A small encoder-decoder audio transcriber, trained from scratch: decoder norm layernorm.
Rows from block 2 of the text decoder, named by matrix and row number. Rows with one number belong to one attention dimension. Each number is 500 + 25 x the weight over its row's rms, rounded and kept within 0 to 999. All counts start at 0. Numbers have three digits each.
# q: attention query (decoder.blocks.2.attn.q.weight, 256x256), inputs 128-191
# k: attention key (decoder.blocks.2.attn.k.weight, 256x256), inputs 128-191
q.129:474528518521525505514540488498527533498514496489533498480505479470484475496489491475507445468503478453521489424523498520504523486550480500418501525504518506534494534495503516532465489495491452
k.129:521491512528486517463461481516496547516478488514514506499505525532481492488484523490472481515522500595540520531498492509505504504477521506496453475505489521493509524492519498475467517540519506
q.130:490497464522520535530484514468473532485471512508530452529483451545504462513516474511496468500430527472519480511534506487483493516518485522463498493542515526525513467517515472510553519480507463
k.130:479463452454494507509488507489532523557554467492522525488459529470499549490504474487471494491541506517483480522513541543513481507482486457469515520485503479492488508487519492540493487512531479
q.131:537478461552512504504497503508472532495529486523486505467474474506508500487533553511487504489490513513531533478509477560514519516523558464470459474490544499463503531516536483498454556505526519
k.131:510466489554494512479517519514476482509530536504516520486503481509546496512537505513506481544496531527511496491531542507498485522502511493484456465522487475515488485538488469538548512515489503
q.132:497502526484522464483507477532478503496476488509529481510509527492561495505567521470543492516495493532493456543521492472507518498459515472498519511528517498545514523525469463515435505503508522
k.132:531501507519504499514488507555463522556492511512465494520470476522465519485494503483495525481487523542482453493463483542484514513484515463469544495494490472519514503492508507530510485514468553
q.133:479479496462464520486468519542495442466536533552486514530503508511494497531516506547503519507577499459517516508499508495476450481494505474547501531486560492496494464508518509515522491497507498
k.133:482502491490538497439471516539501495500452518501482505508511517509511498484520508537475480528495476485529513519516527546480500453469515483505479489503541524530495496472537474482485472505539469
q.134:469475509503462513451498527510514509483469525496508516468499499441475523478552525468500513490472526527511496497500492483458505482471459496453508492506542513481506532507517483510508463443474535
k.134:495477472510483500466491506508548511486485508470466485531561488490482508478540554476525473529481475496486522508500483515494517530497535485521455522479462441456518467495464496495476473491538507
q.135:468464512491486487479482481479516513534495546487536474492506492530517482487508480517503522447504507497503504508480479499494468529491520523480460470518488478484538493476468518532558529477492498
k.135:483511482526527505437491475485513526488538488494519494437485518445554543513492453508534508490500530502488452481507495499527461478483483487483493497526494478511541486502473504473474531531516510
q.136:521530511561503503497497504528500480460487499502506493500525502517502507507464481494540519564530497517483455475507465511511520513507502489517469457461471510521485503520513537486493498504486520
k.136:517521503533475454514499496515499488491472522541525473538468510514482484514542547512471473520482476513473479484514516498523494474522501491538456513470509494517497485499497498526504482498511476
q.137:515451488472476500492467487476461460500503524496484529468516553455504492500527552468496501497495498503466502489535501520476478498519472530483506458437506514493515508491490511547480522485478492
k.137:505499485472505455516490487525469517528477551546489454503482507463459515517509488485510518500468485502523496484518503500465479475463495510542481525493505545505481479431461515489460501462505505
q.138:419479509470534507497519539447485528495523478458486519473499527469492523516512501502523482501455500474505455513500501501453468537511517478523478510478558473458485481489506519484477519508497512
k.138:497472543475494482505514504505509528523495538507486480509528488548471525504529494551493447487544477490491475454491490531514527509501486515530533495511470554490524521495446514503520550459503519
q.139:555477504519489493487501472505508489521484474513502475497509508489521508494529490493470544459505502504508521525489521496478487510507499500471489524535528533483463527496515490467499488489455484
k.139:483528501512495486500438481472486487489481478485448549492498497506512491517498500474486464541541478498495532540443475455546513531484475519468476527499522504514538514487527503520525479542466526
q.140:515509480491487508491476486455509470476466472529515509490483494532486518521470489526509521490521508485527443525482486509521506528526477478454494540498499476482492541545466460458468485486495495
k.140:483482511478515523457516526517483536531442507491496480514532505535497514513554463501474491479512494509470509530445473486451476511485465465483510512512492534548520540503509514509501482499507481
q.141:535485488534497494516489497510528521494480472481500480534499518470504516494486477480489520535513537489531500526509463498511495508494465519454467503484507486466563512483517454494505511482579459
k.141:461482497513467534457486551484492497507531467516473501509524538520509519523546498500509478515550515498564477467442457486533522507486450523457466538509492495552522544496506505496487491493507523
q.142:482496501540495493451534507503498504538469482451484499545456464548509487544521473501544507476525459471458462490550492466504508503476471489485526482482530500446503493492449475526507513464472520
k.142:520479498519519461517552553532486477491512513467462509509492525532489480514482474486498482488515449534481531495510502491527503507531485448500503525469492498464468465500499476479520498524545476
q.143:514479525546521505517518487526495497512537516484520512517483480471514468481569513466454482533529507502504496474520528497467489478481513519510493521545482498500505484475481526514461478481513546
k.143:489519418479542514474519534481457485465464490505477494488493459469524538466502486559499487482470512501496486501489460513479507532515491512468512506496523482492474463511500477474503494499512515
q.144:502499470517498485501460499479447548502517507505437503530492484508507474534490488497461520455535485531487516516503534511477519506545497430503523490489483518504468537527492515511509500512530492
k.144:480519533460536499501488532500508501501482482478538454540501460519541543487505484499498486496513480469516492451565496513465486473499448493502487504519499496503526483523506521535471538527484510
q.145:482511504530506513494502496538513480520480532505507516490504517471498506528519468478454475467518488490512527495466474517484498523515540483514464498487505486498503515495526463506470554546431556
k.145:512450514500477446509488531542448502502509513523510450526454434517474520513492533498457499471517487533510474464515464506492528541505528476512496515501502501498480497475492505549551501480518565
q.146:469475495519505506505481474518471501514512484510530510513492515493485459502480508548502482500510509496475484451539511496482480522490510517496488497493490490518514533480492537495515487528493495
k.146:464522499476503503488496494481502476498530508525463493542522506505473543509508535508488505484514493529530506471478494489531469531452471510466518504526505505519525503491449475487480513474513512
q.147:491481494494474534456520531472528555464489489450494524518522546517480482478504497504443543463519543504463552516490471529469458514495510498497541532523516478484503498491454506516526512517510519
k.147:485512515490514509491503517492518504514496493497524502460521497507442464559502471491533535513526479479516502482477458514504554500506495457528483483488537481516541472503522504479505491495450517
q.148:480475517455529522503522529489433507512546499469488482548503483515497456516494502501509513509498436491486491498492504496478494480491511503462409500499450492438514507511508480491501532467510541
k.148:550513473484519486473527518459502510524499540521508482528476572453496508476497525464484511533519524543489478525553508482560513490526469460513491480497475513497522519545487477521519494496481499
q.149:525460524453527559432482475487533489516503520492492487507497466547496508507472464456435457505531500526526500534506529557515531534508521469532528491505512495514465522485516517464511506482504503
k.149:492505473471545488482511473490500490542474526480493494506556477481506506521504483481508491483512501522498516508538521521489513542473496450491547461520502533521519491478496536522488482522477493
q.150:529506538504533480535526500498509467527545469509503521521493500467478479518467528520509512517477491484542504480526552467534515483477539513497502518506512506490518485466484505514556529508543520
k.150:489506500480491464542533506478513525493502464498528536479479525503469516494489487479520537499462494519564510480516520539514477490519500515482512501535528464521516478516508514508535509525473462
q.151:528486510481448484513487493496466501455538485453472511444545513458502450504549503459494532508510471501491532516462492482512442492504540501513494518486473485557515508522500481503524477504464518
k.151:531527459459495492485529543491487512513459530514497492521491483501520494518489582479494526504477486538566542526497513515519486487489491466492540508459504448475500555542465504500494487553468515
q.152:492465497547516488504467517505516489510492522562480502516529516480513519467553526503511507442454484435490477528505470499513503504484445469507499507523531507517521537485506523499479541492472517
k.152:481462532482488477514480503511513515527542461486505495542472497524485498499483492520482468515475502424490482473533499511498518518523526524542504461479497549515529490488499467563488508528498498
q.153:520476499509510522520497549511489532498530479513498521502515507536498509476511479482469482513522541521472511527542471519498485528497520492526486507537495522470515533533469494489528467496528489
k.153:516463489461505508533480493515463488476516518521515482509477558506500557451564511494474520468490505471483523506484569503492479516509533536472521460497506530532478483499449480508477472474483493
q.154:498494502469523555483487495555525492530495506494517463511496503491484453515555482477493512534470461524539487502471496533498504503523482509501477532490509484467486524507494511509479494502500451
k.154:515514478478492479497547465486520526522505498479506512508552546448501471509517495494482517479522530498449510500510490455510521474488497491535503469463484460506541493552484483504540499517522472
q.155:470495512445508505519510503460515484485448461518496521500488521488516568490494501482524525472505479489492459510504498495475483515484479538464478465445524458492541476522465487511486482495542528
k.155:513503523486480517506497503465542582467541474503485463492530537488503518482508519502532472497484507525487478529542482509524463472503514468539473459476506531521471516510502494499504503465525491
q.156:513436473533487540522480502501522464523507472504540481482492512487569518473475501500510514529511442506474462515516514484515476455456506521497553509520434524498502455506541512509516537467517506
k.156:484501520485490504495454488493503464472480523512504517501452487492483462479495525509476493493487493481500509554489482449520532502517536549473491494447513496475468499495518508522465491513507510
q.157:485491510513489528512503488463492485528499474528476528502513512490535515491475492485529462479548521555514526516515496489481510514496507491530488495472442499498469479492502531457511490499553500
k.157:496514469518515476476468486463471488495518510492512494490455492436517483488518512482509481492444504487494493494529526489508471462524489504509538510485511552508510495476476499512440498455558515
q.158:440507527455533501536492472520490475481506477527480497500499485476564517487494496510499481536503452498457477478511504465519490468530519499510515492451483484518533462502518502529516504509492477
k.158:542529501493461470479482509508494518558499508487465504517495501515472503447521510483525502478538520470487500513504537498546469517482524480493527480484526506480486492475506476506492537490573499
q.159:507476469518546485518519445469500493462507494503524522533534516515507537476465493496513486489483509562549500522507506503474525487485532504500481479514469469516503460459512522468509485459518512
k.159:534524548499448491518479504500483505506523486489475495484457541471481502502513510472492487460540531554481547521444517496489484500502513508464542531482508546465506513476504480504518514495480523
q.160:470487509446490554498477495508459501558546481528505506511477497535556515513496511496483480544539490489511470487463436460511532506474519509476513473476450504498517504521543517481511559507524481
k.160:486536497472543518489499529545479476534544469509479538481462521503523526490534476498524438515534498462491486517485485448534510478511512480526446489496521534538501491499487489533531481520487553
q.161:538494485489535547452452506537526536518459524484479482505466494489470516540454474554499561449514535458481518553513499509503448541506505503474514506513525548500483499495471512557484530488490507
k.161:473510485520494471491527499494487478529518550491497499525541485506528507498483502484498492528490481556484492491513482518518493467512492511446509472491454540501483446493518492485508530488522510
q.162:467493498489517479519498464496543490508527506539522476500478496501487489509521520521503459440562504492558523494469521502496497539455490477479492543496502481513507524484490517488481507509514480
k.162:525463501518467492483484479491512570503468544495453455486517485500523497495490489497482516512471478489493510479483480524479490504490481523527493536505535471473516495454538504550487488494519472
q.163:481519499536503546476512501466467466524481535519493542453491484481446480528462519531506453495484484514501514513537513483504528471479469463505469455493484504468511487478516521519513487470493555
k.163:517483487502474527475513493444510494491511463527506489511489530479459546483520513496510467485488524490445530500465510510497479481535511461519471492503467484469507474457478483511517502424452532
q.164:511537538545482499504473471517526492506452505497509460501550472491575546545520483505515521541489520453516509507521560505527443504499487535517536504491507543506540478484510529494506509486497472
k.164:528503465481497496517481534494476503513509506496481525509475492483533509516484494551505493498478485506521510493518520528514484530466509514475524473520505514525487524467498529482509514509469472
q.165:497527470449489508493536518522477514534546509500539459481514481491475502488485506472529464493471489511492471481475487545484513523489506461494507501518495539522483562482461507502493533502519512
k.165:497464497540527487480505497509468511521531462513506464507519472519503501440527532492494475491510421474485505474471482470501484492516521490500520497543486479464501497523486499526498519489463512
q.166:483503496473491471521496529475483526506517468525480446528486519489548524497478474504475488486513519511525519519556466536504502479494496498502489525512491543514450480545503497511475524514503503
k.166:536503529534525437507517538498554513483504509516508494528546491484519488474479492482455506498467515486523485495502497508502521486502460530500530498520493513495493504516515495460518509521472495
q.167:487474526555526493488480534498463519511515436473495521513488478483520529494438518549493482498513499582481502484448562456509510526489499498515494511483494479511456469533486511492510498551505477
k.167:495508481521476477501481476490538492473483524517531464470546460505537454492432507491460497465516550487478503472489475445518509499473523499506497519501492476480516490499505476496496514506501539
q.168:487516498500572509492533505484509502504508526492543534527531489549484498512492490499503505489546495518500535518484477485509549529478477521500505524481530483537438513490478557532477515494473485
k.168:490502488531541498507490509459454510457473513521501483529533501524453510507483484518508517465525524531502487544507500483467544539474525503508521526519539531470533528550488532494510531469473478
q.169:503548471521508508540534517474500529529492483504492530550493489509545495538505470535493527537453510536462530466507529551492513493534547475543547460512482498509505485488549552510502484527489505
k.169:498517510484495445499487541460490533537485487472513515489481467489493507490510562514463540454486517490485455524478534502481511481484476496501523483499502516497478492504444488469503524473419509
q.170:520535534507488492474518535519492501550512488476516514463546568501475540519478493542481502495489489499470473500484538484513514490520498487507455524503516565502497518508508505469517527476570444
k.170:488549477527523474469504512519477466513501499538504498554492503524466519498493522498492478474525510510513526465479542514441495527516490466489496495463534495492521503516457495504497477513501501
q.171:493524490526495488500513516509479471517514486524491485474511478498470457517503468532468518536529510485490506483520449465524480529509464560500494504508503551519491522475489508471486454496495470
k.171:510505524473538487496471521525530529518494495503460478531498461455505540494529517513504523496504509477485491527494442474454464513471510482526495482494489501519474487557499514460459527480491500
q.172:506469513510494543492519463479501520447468533503488453448509529495497500508522510472488508503502467504497471496525473444518494450482497561484528501505529437510476513482501494505451476520494502
k.172:477494497474508496527481490471504533525488471468487480489518512548517510470489501469493492453504505522484454521525513548530478481533498490497525497468503572524500454491484488477468525491451519
q.173:512471508504514520515527490507504481467487492501449482492513516498530500489503526526518491533476462485552533492459550496455531459484524497545516533546476512472518470453484507507505494522459490
k.173:442533468499495507531494457483488469484435482522499544472501512508491520528494540496507504450509476511483524499483526515455570472509496489477553498566501476532540496525499478483527488487479490
q.174:502507505512514512495479465483497461483479511481506496469481491477501501511500518527485531512460468541529481458465503524472533517493491519474532478528533487478479500525502511539488548506450525
k.174:515514512445495486487504527499511524564543464490509507485523546533493534534511542530486523526487544500480493454539480502478437538452473491520522527490486522487498448480539449483500500472509522
q.175:549468508496463516492472470486524517513462469483514523493494488511520515508552467465497513488501530514539467524495555458441510512528498511495484520468505486458473493469522499552506508521483467
k.175:495562518487511513525478443479488425519506553509452494462457474477487525489503467534511513466518486535482510549491517517507516497482512473543505488518498490539507523477498494510513459496521524
q.176:502485518457557506543444531465477519513541498517503519504522467466519542499566538490551544475507478514493496493476461519493463511502500481491492528474509488532476481474460497495506513468501543
k.176:455531486501498520525469491489484485493518507495492493522495498476455528517480469476511471483548489473482475484513502527551505500524507481463478519536495507502522531503478469529477495507459516
q.177:502515536514532474472478485521510493511526457462485524506527490531494533499556466515502513431512512495539513510529521465466541472521503523521538487507517535504496495497519494517518449512534494
k.177:521483463509534484467472525487499495491520459499469493526558498515536506525542553550476516524500477458554506513524510499506469506531506537425512498504479468501514536513511515542482500498488495
q.178:482473475529523499516453502492503486493457517510494475480484513497544548491505456470503512545499547482505468467493506511493506490515504485490496517503535473445531467488508476494507495526467490
k.178:509523501493521506536500481485483511498502537477519458527524522460498529461536519500481502468517503472481539493532513487526503523493511477551481468497512528449518500518492494514520459503554467
q.179:517532486523512460490452524527503489474479495494500508474461530511524506453472497545521480500532551553509471479518468508512490498501487475488503494509492534502533496511496504495484507475567482
k.179:490483524513509530480482496500460528484495471477483502495492472469562540465500497510507551512547484503449485522510488479479490536481494514489487474483520519478461507496539505511546529509495492
q.180:473559497483545503522497472489501498498455536559507451496519489496491480518515544487490466457496478448525527488530546541464508467536529482468477512487507529441473484483487478489530512505465466
k.180:531489510450498493492502464517503457515546499519525468509476507483447444512491481511492523459486497452504540490567524504499512481519483455487493537499488520509475472445499525500484484520499538
q.181:463482506486513465552535495500540485469471491529495507481554450491534529489508482475476450479516534484526482502497493449457507546536508465487513507488481473473523497555541480484519486518526502
k.181:499513470499476502512536549520520540489494525469505498539495503445499445526477454489508494495473487495505448501501524522531516533517482547519470482508534510483475542533518492531526478511539462
q.182:440511532524521515524543486487477533495480479473474486510522556513486465495526519495503529471509505464526511472508512512506463447490478505492512485482499528500533507509518541481473548534487511
k.182:542475505466534500493528483502512519487506477506494469507523500533455517502579500512478478458500504500535479504513499505510443526514501463502510489555527523493514483470468487500491491477494471
q.183:473477459491513536531542492535546473518483503509476494500454545548507507465465456513505525492472475515528508548531530460501475479519507501510487502541487542480504505483523444521537512482489474
k.183:471508496499523487505493511486490524506498476506513541478484517493496491494484476488521504515534511529528516519493495507482544499487473494496495472499500509441492505501514469518506524562505531
q.184:489519526494486480464465509436519495448487498507483520484481496495482504509488525491453518491452497541520495520504471531489463503522541529477501504479494504514479487485511467504499471478448507
k.184:506466501499550496497476512506510544472485526501506495507460518534518529499496482513498519553533480506510499473534495493454524454482504462540481548448468506496508489527475514509519495518507492
q.185:481452534553505509473482496463504523499538519509477507530520473483511526439497489507455511532533514494529495505502504558550546510513441515476465462516466500530490496512479508464525479522495522
k.185:506519531510482485513505510501492556478485506482470514472529529534522517501451531518495501494485497477479494528535467505476461488475486486545523528504540533505506527486487523490502492470478499
q.186:534504438512506518509517515506500472465480519502505480495541467471524544483525464507515502520469502522468453501516522467487530522499518543505511528517499494531486523535499482484502508521548498
k.186:439504497475517536512455511515488465532522448490510514497515486487513433510474461464488494496494525502514506496476499493478480502471480501513477464463488492526509480517504468462522546483483509
q.187:560505487482418494499497465523549468514492498517490478502513554501475517539485495531535508499461506481463485482487465531508513505516524494483500490497506468471474494482515532530494474490548486
k.187:482507482499490436481476494490499450492489504519459571471531523499554535491509503483500511540488542494487454520485501520447471515497489484482474506494505507484468503504519494512523528491537514
q.188:478487516507538470550512536508490508532502524466536507531534513474511481493522498479490513508488507518466488454454475424499466488498495503504532486461506463500500511525471447535482567507547504
k.188:487514507483519484499505478500517503497533508491513474499514511528526520489470474515466515484517548481556514499499467485484528488482501447562447524494526480509465501536512495466471445520510526
q.189:498500468522465505519515508469546461553502510517474504495502499505491505515490481495463497511501508494514498540483486556464494515514525454475511493464520506468512529519521508516507463457552474
k.189:484513475537504524470448528503492471543498510540491520470493516466514467505537520521444529488487531489525502495496475489456502535526467472451501513463498449444471509507490494515524493474515531
q.190:498488471500491477482493529467489561555494523517511471479525510474508483479495470491530520534516494486556483516511453475511520509502527506496506461464459514482502475517496486498468460487497526
k.190:473484491491506509486461532482466546475449540504508505485506498477456556482444484472510457487482499497532504447525472503529520449532503522472525490438521448481490472473491510485477496482505517
q.191:467491453519499481506527489491543512531510523492508472485539509497498514495475484565476503463508508491489551495514491457524514489495511498513512519568473486486497495504491470501522527514488506
k.191:506562538540541507519515496493530521486497489468515492503514559537475490531468476493495509470563524508475525488507486466491496479526510506484534508516529559484508516468471488514510493475512529
q.192:458474506516478482520508490500495494484525501484548461517477496503495451502535480459500478515517463502472494493489485538522497517538529504507521490490509474526504519540479502508439552469501492
k.192:476531473495486496486484476517453517542473481512507499537486508446487562484482494508557485470482513496530526489553578458474527498537476460497515492498508445464478515485480515463480468454485524
q.193:515475457522469498485483536488488490457493550470445504484484511513519443510485494472537524517511504500482491523502500464486567541509502500475528499493486523505493532492512460485472503488541461
k.193:516496494513497472480468490512503508481482534481555509480494556475481475501493520478503448495474539526505474524510511498501497457459497480493488499522487494499486542514528482514531546513456523
q.194:470499492473535504534492416513466494491533484514500504500507498510490548479487494542480481473494484487479465488497515528528524506493516492483503494472527484462520497479493482513509522484532504
k.194:496528510483530504528474491494553573524512530468516459493505477501508518494488485512524491516541523479494540537527489523535472534528509531518545478502523456481505479487500471512523514482549460
q.195:540505461511531492525486488488491489483441512447456533531501488524514503494448535451530539499483504496503460527500520506515493536508536489503438501466508478491490501479515506473505461502541514
k.195:493521505538476534500498523506493560526484528517475530478497489520446510499518455508504466487484532499477519503523555548487486521491486500536408466529509507479495509541478511517524507503530531
q.196:471513522518515491492468501481485486452516528495514493515467486532540486454462501498495513477538513519508535487493517486481511467514480471510525554505491530505532500484478545522509469487511507
k.196:510484437492494532514509490520536537527508504532461497483499533487460541523480503525539484495488497478501508524499506474506508475514455525513514474518489499465502441525489488543478484513464504
q.197:476509528491527455510439478479489476465486486517508532518482522498491517540473511540529495507503501518502483486519506518475466522510499508575565473483507525526506491495487486492468519514507484
k.197:508510467529479522503444531553516475459517495510518472501466500504502472499567516519513502476511501428467495497467514462547470515501531508486514507493497522544492501500539472489499525465468548
q.198:463518465491461523455542494496533489463485514484497508504504490454493514505536518461560513501468509500512498520503491498546501491495516453490491492525487461509512482487496510488508500485542493
k.198:474541519495511462501520518468513526497463486496531479508483514462503476544471507516468474471511506493504524505525541485473508491499558553519514508471476495502493500527456525532557500512466474
q.199:541513481488519463521548539530516499467466454487488503495499477495480500483481490508456501497532500501539538508471519505511489456533509496476538470529520508511483487502504527490513478502496467
k.199:511493496502504552498530552499539509476488549502534532479472469524517540515435480533502511531553511519483514481483510490494548515513518515503524471482520529491575498454468542524520541466462494
q.200:505519500483508492513498527546496510477560518482503469499499549461472501500455503541511522470513482562547482529548500529503534510512520530547502515450453509530529532497478526488518532547498494
k.200:464508516512533454528502495539496458484531463542523549526474489504475485464564500487505553521501528448480471517537498513536480492491522512492514497497513496476486476507523486521498505477516476
q.201:486555500534488472478493498496467477497514514503505527519515511445509484506543524537480532485477507476527456481549494465503491514504468488508504526497483504546487497526490476489528524528493494
k.201:472511530499503488538526465489525488497519469485491547503519491493498436529492502499515493482509536508447561531506493527493503466517507508467508443490463528521445563461493495526535504493480523
q.202:512489498498508491521533520471490517568487475488509482524493462462515525488546475514518506534506505519444515480457491511492505478489505491459523489458480466477510460556473477473490531451476502
k.202:463558500509473484516490548488458515530480509459530509492539515502553500495488486496484536512490480476509486503468467450490530487471519444485553489515516485503472533503454487532465468509505483
q.203:551485524500539523503492508550488516491514518470471508516488509495521461517483468487541520499490537525500508514449513482437526519484518521470487503490490453533461540474474498470499549468527504
k.203:477459518494521536511504519519488526538500474500484479529522474467526465495515519511518500496503472458517489464519494515502483438492456494530528501502471498484521509458546523556509495488488520
q.204:493494513508531479490485480504525481497489464483458472514538527536506462499442525510511513527518499528536500508494472488483463515454500495476520489505452529508520484508470509532489479515492568
k.204:484533488507511496477518517517499482527457518526494462486477481523471483534514468538501538514533517489521506486543487453497557493532476451439465495496547520489468506508487494469475514494497534
q.205:475534484468474551516546498484507471516491482443513545463554480520525549469476498515504488509460489503500538498534535502498552477518570504507530507500505471481561465451512509464515454507488491
k.205:510500460500423428493520528499474509484514509547497500449515449481485514513497551499482509504504516472545465527514517522540464514463469508525499495519511526508508460479521496472514542457472531
q.206:529499495509435513546493535458489532493494529489494529491499495469490501523473478498461505500560520536486542489477469502531587506475517488515487534477510500478484464494524538532475467489532540
k.206:508427518482518495510533482477483505495500538518451496538500515534520521495483498491501473535447489485544437478473497514527510496473498530549519509516499498501533480482474457506463499523501487
q.207:513496528513502505513547503508476549555538510520493525518475476438476435515533486514496472502473494486479544548511503505502524493501511494427469467527458441497500550530521534475508532490521513
k.207:529565528498508490482501534488502480520521522500524478524514468476547490501493464433506460510547509519549462515510541468493485474519474512497509481535522484530492490489500505509509518450484468
q.208:498480509551442503543479470487520531524540537499515483508563490562526503509470516512463478503519501541540528485494479505496466532535534502463479470517480528492495542451503482494548496492528486
k.208:549509515556463521535447486494510515515498501524511491531508506483476498469507516521500484496510516534514541526510497488501524468531513474485502500523450491507454500482520494502550494498494492
q.209:500526518472486462516491478504533503442424504520495520516501510499541507487444522519495526507488554499500521498526516489521473507480474504485509524538539471545495523487507520516452462524535530
k.209:509491485495509506473489455532505521521516505514477536473493525510445497472519557501481502506524479489496498495473505488433560464499515500504530498525490511453491515471445507537469476511522505
q.210:519498489494524475481481433537512491494493540490505483495499476524527478470510524483513530502504473480506478454494438489455515485522513486498513493452486470467486480471492524495475534483532481
k.210:475478522490505498493507524506519540512494544482529477530493531522509499468475468517494502519490559487504523441528501484494494504490466450513483494537513496506455534469473527456490502491571558
q.211:459534498511563495469522518509510490481490479486498486513491535483552540509516512507502456501490478502497488531513488497474506417488502499502514498474435487543525507490461491490511509525478497
k.211:443513483561501492507481507493486519552462470468467518507541481514484452517500495495523484499488536477457479474512518486531491474538493502516488508486459488547496499491522509458499527496529548
q.212:515517510481458505534507497509486541501516505516486497534492473440465460490494498503504531476507512462459510540500507481517472506494478514479451493520470489557453550531500488516533468551533487
k.212:500537494523481522441518475478553483488512476494467469527512515520475514470472532452515450514475478497506524467521493509497461476470500495483491512476466497478485508480468484507532493518523518
q.213:492469479475529492492484495482497524521495505480509501445553461538508475521494501435474493465443508529494487516483527485500516513488515537474521540521477549486533514547478470503524533487463552
k.213:553454478508495496462479491514497494555537510491537499467447490512483468471480505518511470490500503497492450553500475519478532463539494545511521487529490538524476507507557495473497489521488478
q.214:476505466507440446502540543516485489479503488540504473509466511515484520508499479517488484504497517504521478464522450530484524463503475525533492509457525519472487515497479435509516514508467496
k.214:563497489475498472522514543500495471480451500508502490522479558472462493540492500487501475459487503495503469480470483503482491508511489511498519513529509451491514475476502515502520474545497532
q.215:517483502543502432503499458516535481517503503493495483480516537529507485473509502481504477513474499498501485490504488475470495462531493503467537519474512472510483504532541481508538516543487474
k.215:524469478526481546510534535481508526507533496527503523509498489489521487510510515511503534461489548507460567496518512501460502529488505501504476499487501507452535574522450466458537529507534474
q.216:545475528485435514497486504517526478507541491510520499486446480459502498531486497478479498503508512545518502507504478526531483503489500519537510531497479529485481482535492466537539520507567527
k.216:496530490506481503479472491567527502454533511478489461535490526508486551507528488509525463500514462490507511535514458486466490530503451492476498529500512504494504512525536527543536478554526492
q.217:488505515509501522554472512493481545524548504489519497474476545497524559469451509504501515487500506497468515486503503451472538470476483498493521521504512485480529519507472529506501477507531499
k.217:547531477467528512488474483476531522500488484526547502507491518529507496524545523501514490577496554513515483460471499469465494473477535482486476460487524482451505475513469521525504520499513495
q.218:489532494447482518532470483528490496500517533476492501545493501504486509453512497468473493491520533525483526496521545508494477512497538506535556482510549524500524467471492461491535537529546466
k.218:498436499513518510515500466503520514524556530525493489530440521506536470509472512518514477529466520476520453454447479487506464529507538539460510527507442510501558550462518505532464539501493489
q.219:462498503495495518504510529483516483495477464508521508469517527507497463512511472468466486509513494528501442495456507506518529453499496490484480489472443494519484464510455524505484507502446532
k.219:473482497495497476478486520487475503470484457515522488525520511446535478519503484485465495487478502524539478534517501468514507510496479492487510486537517537472455474484559485499527527511487468
q.220:489475458473465493529534518524526464519502548489510526463499527510514502506486521492486519487504496491491516514481510482501488514473474501498458527487543531508488477517498473513521477513553530
k.220:511504494491510490532552535490540510480483515508508504466497506532482540503521501532509463486463505526465513499508541496520495464480527512514540502480521527489494516470481542478537476478469517
q.221:473510533480511494515518504497474552550524483475528474476500497481501495525560475509467519497531493476480511507500528538513517465496494523582472501509504509486523494508509496527488549504494521
k.221:507533511469511487504481470533506510498472529502512490508483533514520511459525470515457525530495477506517473492526468510511501534464452474480495504510500540495488488516537486477495487492547492
q.222:491483464507490491498557509506473484496512446528468551519538521494470472482491448503524454491468467496524504503523489485551504484484470515524485528487502508505484524477487469500535515546479503
k.222:490492522505522492497545498518495526508520498474528485524469471485481470535515478495480489500517479501484503487496506490463480507531528478471514544522518478490441526486491480475573528482469457
q.223:444489469461524463448503485508512525494464492489516473540524525496519533524478474532503453452462519496484499516470469481501528499505520511490470477496539493495529521539508527489471492517464522
k.223:543496493528472494504466532509498501486501478528515517554511473516552474494473500499475467513486515492501434464538487544492522503505468488520557492526536466500447496499513517518500479530518499
q.224:508510495521487458516478503539506456525503510504517489505542483532508492484526512444488505517518512501540501504524486498496497492531458497480531521508470503470459509512552473479491532490516481
k.224:518506514490491514517498498531497480501526491478511475476482530506534549467502498509513520515507481481497478531496484497489447518457452526535517522505505524501479487485480533496504529510499529
q.225:503508455486500494484523562526520524536500541456464497498487535499499508541530464497522479514517507496518490496489492488516487555543480511483470485466518447490503555529490527502493557519546509
k.225:492491538509532533498460547513500476528503474558497522429501503519461512502533543473503483536512503460481525510469505516465501487529519475529509500474506520501461542491477513489524535498476501
q.226:516529486496484501487531487513505504501516532466496499491515487520498486497537501512489471493483500509499477518490537518497517498537503469504554527497498529500497527463521496519501495537477532
k.226:495483496530493546451506465503537537460493534482505490529479484498517475521521490532503450499502484513486524454491497502503522504522495488480503451536480524460507506494489501484493488540527524